config.yaml
model: "multi-label image tagger"
dataset: "close-ups of made-up surfaces with and without defects"
train_examples: 203450
image_size: 32
crop_scale_min: 1
horizontal_flip: true
arch: "vit"
norm: "layernorm"
norm_position: "pre"
hidden_act: "gelu"
mlp_ratio: 4
head_dim: 48
fused_qkv: true
bias: "none"
qk_norm: false
parallel_block: false
inner_norm: false
moe: "expert_choice"
num_experts: 8
moe_every: 2
expert_mlp_ratio: 2
experts_per_token: 2
shared_expert: false
patch_size: [4, 4]
conv_stem: false
layers: 6
width: 192
positions: "learned"
pooling: "mean"
num_labels: 18
residual_init: "none"
optimizer: "adamw"
learning_rate: 0.001
beta1: 0.95
beta2: 0.99
eps: 1e-10
max_steps: 37900
batch_size: 64
epochs: 11.9
lr_schedule: "cosine"
final_lr_fraction: 0.1
warmup_steps: 1890
weight_decay: 0.2
Rows from block 2 of a small multi-label image tagger, named by matrix and row number. Rows with one number belong to one neuron. Each number is 50 + 12 x the weight over its row's rms, rounded and kept within 0 to 99. All counts start at 0.
After each neuron's rows are labels from the 100 images, of 14976, where the neuron reaches its highest value: "peak on" is the class under the peak; "top examples" is what is common among them. Only what is clearly more common there than usual is listed. The data: close-ups of made-up surfaces with and without defects. In brackets: how many of the 100.
# fc1: MLP up (model.blocks.2.mlp.fc1.weight, 768x192), inputs 0-95
# fc2: MLP down (model.blocks.2.mlp.fc2.weight, 192x768, transposed), outputs 0-95

fc1.742:51 49 54 23 55 53 55 44 54 54 47 44 57 50 55 43 62 57 54 59 67 32 48 77 45 58 53 54 52 44 36 57 63 52 42 30 26 47 46 51 48 28 36 42 53 38 45 41 47 61 58 60 36 51 49 48 54 49 63 64 46 55 65 51 53 45 18 39 63 58 55 41 50 57 41 52 52 58 39 40 47 47 50 54 38 55 46 39 50 25 45 62 31 63 54 61
fc2.742:54 39 51 51 41 38 39 32 47 71 34 45 51 55 43 37 54 60 61 40 32 53 42 32 40 61 54 34 37 32 64 51 29 58 38 68 60 49 58 54 45 55 50 62 30 58 26 68 37 29 90 46 50 75 69 55 38 74 34 44 36 69 34 54 31 79 50 45 47 64 59 46 45 65 54 32 35 51 69 63 46 61 47 62 62 57 42 42 41 65 57 50 46 49 57 49
peak on: bright spot (92)
top examples: bright spot (99); circuit traces (50)

fc1.57:50 65 49 46 48 67 51 64 40 39 47 35 45 42 47 50 68 48 41 56 65 32 44 68 50 44 57 52 48 52 45 47 51 50 48 58 28 46 64 71 67 50 55 40 52 26 60 37 56 54 43 58 55 49 46 47 48 36 51 63 51 39 46 29 50 40 59 67 67 35 55 49 57 49 42 44 57 40 39 39 30 74 50 29 43 48 44 43 55 26 44 51 53 52 40 70
fc2.57:43 38 50 50 41 67 46 49 55 42 34 74 72 43 80 40 63 42 40 69 45 56 59 65 53 44 50 53 39 42 61 61 44 65 72 38 42 47 52 34 64 37 59 48 50 29 46 45 55 50 61 34 59 47 45 34 57 44 41 53 55 20 48 53 43 40 46 43 60 48 57 47 61 53 44 66 47 44 73 55 60 44 54 60 50 33 49 42 50 50 59 62 56 47 66 69
peak on: hole (71)
top examples: hole (100); brushed metal (30)

fc1.336:55 63 44 42 46 82 46 36 62 45 40 50 44 41 27 33 79 65 48 74 62 43 37 75 42 35 42 53 56 36 35 53 51 33 43 44 44 10 52 53 54 46 49 55 51 32 38 39 48 61 62 61 42 56 50 64 36 41 62 64 55 51 55 50 44 60 34 50 61 54 45 35 35 48 54 42 66 33 41 47 54 64 54 54 40 55 41 64 49 39 68 61 32 51 77 51
fc2.336:44 40 20 65 39 55 62 46 55 62 53 66 52 67 58 41 48 27 25 63 49 60 59 77 63 55 44 59 36 55 53 50 50 55 60 60 55 43 46 48 72 37 62 40 42 33 45 47 56 31 39 42 35 41 53 58 59 39 43 33 49 21 52 56 40 45 47 48 50 30 41 50 59 47 57 62 43 54 48 56 65 47 35 66 65 37 55 55 42 40 68 56 78 44 71 44
peak on: bright spot (97)
top examples: bright spot (100); circuit traces (35); leather (33)

fc1.419:24 51 60 49 57 55 50 66 81 45 42 53 49 56 56 48 58 57 41 66 58 49 59 64 37 51 48 31 59 55 53 32 47 48 43 46 45 41 41 54 39 37 41 55 47 67 79 57 46 73 46 58 55 42 55 35 61 40 59 51 45 33 43 61 46 40 55 56 63 50 69 65 54 56 42 68 65 61 38 39 68 51 19 52 66 39 52 51 61 38 46 70 53 31 67 49
fc2.419:33 44 42 57 56 66 56 70 53 50 38 53 66 61 67 64 31 35 39 50 44 53 64 50 77 56 52 69 25 58 75 30 58 59 64 45 47 65 47 43 56 26 62 48 46 28 50 40 50 34 39 59 42 43 48 41 59 43 42 48 46 32 62 57 41 34 64 56 57 33 63 62 76 49 52 68 41 47 49 59 59 38 49 46 59 30 45 34 59 49 60 50 57 39 67 68
peak on: dent (83)
top examples: dent (83); wood (34)

fc1.187:38 51 56 58 58 59 55 66 81 39 36 53 51 49 54 38 51 59 40 68 61 55 64 65 35 55 54 45 56 54 53 38 42 51 42 49 50 46 51 67 42 35 53 54 48 61 76 53 43 72 48 52 50 46 52 38 64 40 61 55 44 44 50 52 52 49 70 63 70 46 76 62 46 55 40 73 60 51 38 39 67 63 22 54 57 41 52 50 58 41 45 70 51 23 57 48
fc2.187:28 42 42 62 60 66 47 73 60 52 41 51 56 54 73 68 34 31 51 50 38 55 65 52 67 50 51 66 53 60 70 21 61 48 45 51 56 62 49 46 57 22 62 60 45 36 59 38 51 36 37 54 46 36 56 39 58 52 47 28 52 43 71 51 40 41 62 63 63 19 65 64 77 44 59 62 43 57 49 57 68 37 45 34 62 34 53 43 75 51 59 57 52 37 59 68
peak on: dent (95)
top examples: dent (96); wood (55)

fc1.248:67 55 51 50 45 67 46 39 62 48 46 58 52 43 29 30 83 56 52 65 50 59 48 70 46 36 38 38 56 51 41 60 36 44 39 56 46 16 45 46 59 54 44 51 42 40 49 43 36 54 68 45 47 45 57 75 36 42 56 44 52 45 54 42 52 64 35 58 50 30 54 38 29 60 48 50 67 45 51 45 63 68 44 71 45 52 45 70 40 49 50 65 43 38 72 42
fc2.248:46 42 14 52 42 40 63 49 47 46 66 53 51 72 55 47 42 43 36 51 62 59 57 74 71 64 48 68 26 54 44 53 59 52 57 53 48 43 54 51 65 49 63 43 51 42 34 47 58 22 52 44 22 55 48 54 46 53 58 57 49 32 63 47 38 31 42 49 24 41 44 52 43 48 49 63 46 47 29 54 45 39 44 76 44 36 61 48 38 45 63 40 86 56 53 52
peak on: bright spot (99)
top examples: bright spot (100); carpet (36); circuit traces (29)

fc1.570:36 45 58 31 53 60 59 56 55 48 50 40 57 52 69 36 55 53 50 60 54 44 29 75 38 55 51 58 56 52 32 41 67 49 44 38 16 54 42 54 47 26 34 47 55 33 55 40 39 52 48 63 35 51 46 42 64 42 51 46 50 45 63 52 54 43 32 41 70 37 60 45 51 48 30 62 50 58 46 37 50 40 49 48 43 50 39 50 37 20 34 57 64 64 58 58
fc2.570:51 35 34 55 52 54 42 38 36 77 34 51 45 51 49 45 58 51 32 47 35 56 56 44 57 50 62 37 47 33 61 51 28 63 32 68 63 42 62 59 56 49 64 61 37 47 23 63 32 40 79 46 50 66 77 41 35 73 36 30 54 59 35 53 33 85 58 41 56 51 55 45 51 59 50 31 51 54 61 61 54 70 44 70 66 72 47 34 43 60 76 57 38 41 55 64
peak on: bright spot (78)
top examples: bright spot (83); tiles (41)

fc1.619:23 50 57 54 55 63 47 74 77 32 45 51 47 52 37 51 68 56 30 58 60 55 65 73 32 52 44 41 61 59 46 38 46 47 39 50 49 43 44 69 47 51 54 62 47 60 69 48 56 84 46 57 50 51 51 41 59 33 65 66 43 44 42 54 51 45 53 64 61 39 71 55 54 52 40 59 57 56 32 50 64 58 22 49 56 38 41 46 54 18 53 64 57 47 74 46
fc2.619:17 32 38 76 57 53 35 67 66 74 48 47 62 74 74 49 38 41 42 50 44 47 64 58 58 56 61 74 36 47 79 27 43 47 57 43 56 56 48 33 52 24 64 52 51 35 74 54 64 39 48 41 31 37 55 33 52 42 41 63 55 48 70 61 43 56 57 59 59 42 69 68 54 45 52 42 36 67 51 50 69 36 47 57 70 51 52 37 52 49 41 64 46 31 50 69
peak on: dent (91)
top examples: dent (95); wood (47)

fc1.604:35 66 47 38 57 78 49 43 58 37 45 38 41 43 70 42 71 65 40 71 70 33 33 83 39 36 46 49 52 42 35 43 67 35 45 49 29 25 65 68 57 39 49 59 59 41 46 48 52 67 45 63 44 56 51 39 51 44 58 62 55 51 54 41 36 52 48 57 60 42 55 37 41 47 54 47 69 52 38 47 43 61 46 36 40 52 32 48 61 25 68 61 37 54 55 54
fc2.604:46 46 23 66 55 55 51 42 47 73 49 65 41 65 57 25 39 31 21 70 44 57 61 60 51 52 34 57 31 44 51 53 39 64 56 62 59 35 57 47 47 52 68 50 46 54 48 44 41 40 52 38 47 35 61 59 51 50 32 24 53 39 35 53 42 60 47 42 41 44 37 47 53 49 46 54 45 49 63 43 63 50 42 80 79 47 54 61 44 58 77 57 59 36 62 46
peak on: bright spot (92)
top examples: bright spot (100); leather (57)

fc1.479:42 52 54 29 50 57 61 50 53 43 50 46 55 46 60 39 52 49 49 59 61 38 24 76 32 52 50 54 55 55 27 55 73 43 42 33 21 49 56 65 48 25 37 55 57 41 56 43 45 60 49 62 35 55 47 47 56 51 64 47 55 51 68 52 50 38 40 37 59 44 61 38 44 49 32 66 60 57 42 36 40 40 44 37 39 46 39 46 55 31 41 58 43 67 53 63
fc2.479:54 36 40 57 55 53 48 39 37 76 30 38 44 50 44 30 59 48 38 48 34 55 58 34 49 53 56 39 41 43 64 50 28 65 32 68 66 46 65 53 50 55 67 66 40 54 28 68 26 40 76 43 50 60 77 55 38 68 29 33 45 67 36 45 40 86 57 45 50 57 57 45 49 65 52 35 53 64 68 56 58 64 50 69 69 70 45 46 35 65 60 61 39 36 58 61
peak on: bright spot (84)
top examples: bright spot (89)

fc1.576:50 81 42 46 49 46 46 52 50 31 51 61 33 47 34 40 66 57 26 58 68 63 46 58 42 43 40 47 49 59 29 53 37 41 40 44 41 29 39 57 35 65 42 52 65 59 43 51 40 52 37 48 44 64 36 61 44 38 51 62 63 56 49 41 45 46 53 75 42 46 46 47 43 41 45 51 67 32 39 55 33 54 51 41 42 58 42 61 39 44 41 46 41 42 60 40
fc2.576:33 50 50 77 44 55 45 64 68 44 45 59 54 41 42 40 55 67 47 63 32 48 51 76 37 56 59 60 47 44 54 40 42 45 42 56 64 52 48 55 78 35 50 57 33 34 67 36 46 43 68 75 34 45 57 42 64 53 52 59 51 51 61 64 33 53 57 61 62 35 69 64 32 41 44 50 27 31 65 60 72 55 35 53 69 54 55 54 48 40 53 75 53 34 53 55
peak on: hole (52)
top examples: hole (87); stone (27)

fc1.476:36 54 40 48 68 55 38 62 55 64 57 42 38 68 37 45 55 55 51 54 79 30 51 63 66 46 46 58 63 55 19 45 54 30 36 28 62 26 44 40 41 38 40 45 72 45 72 36 40 67 37 64 36 38 47 52 52 36 53 62 74 48 56 65 47 34 36 41 42 63 35 47 75 25 19 42 56 52 35 35 51 48 49 45 55 54 47 48 44 41 47 46 39 50 66 67
fc2.476:41 46 48 54 71 74 59 63 55 64 53 68 63 59 57 51 51 73 31 54 39 91 44 47 38 67 64 47 37 37 72 34 46 63 45 39 54 65 40 32 50 26 45 25 43 79 64 56 46 36 57 57 31 41 65 59 51 42 42 46 42 59 62 65 44 46 46 41 59 59 68 69 37 60 59 68 39 53 46 53 68 46 43 49 55 55 47 60 31 48 27 65 61 37 84 56
peak on: dent (54)
top examples: dent (56)

fc1.4:36 53 53 47 55 60 43 60 52 31 42 53 45 39 63 74 51 65 40 65 63 45 43 76 30 50 55 40 53 29 54 22 58 51 43 55 39 47 53 70 66 40 50 49 46 27 59 48 58 52 48 72 56 37 54 21 58 45 56 57 47 28 49 46 47 53 70 73 76 40 57 62 46 50 44 52 50 47 39 43 38 82 38 21 48 46 44 42 55 37 63 57 43 45 45 41
fc2.4:62 49 28 43 44 72 53 33 45 61 49 68 63 49 64 42 67 58 36 77 50 42 38 56 48 57 54 56 32 27 39 70 44 63 52 51 40 33 61 40 36 47 54 33 68 53 26 39 28 47 50 24 39 63 42 61 50 44 43 44 65 57 58 45 45 61 34 37 51 61 38 31 55 55 43 40 58 28 65 55 53 52 57 73 44 69 47 59 32 43 57 55 51 61 59 41
peak on: bright spot (36)
top examples: bright spot (81); leather (76)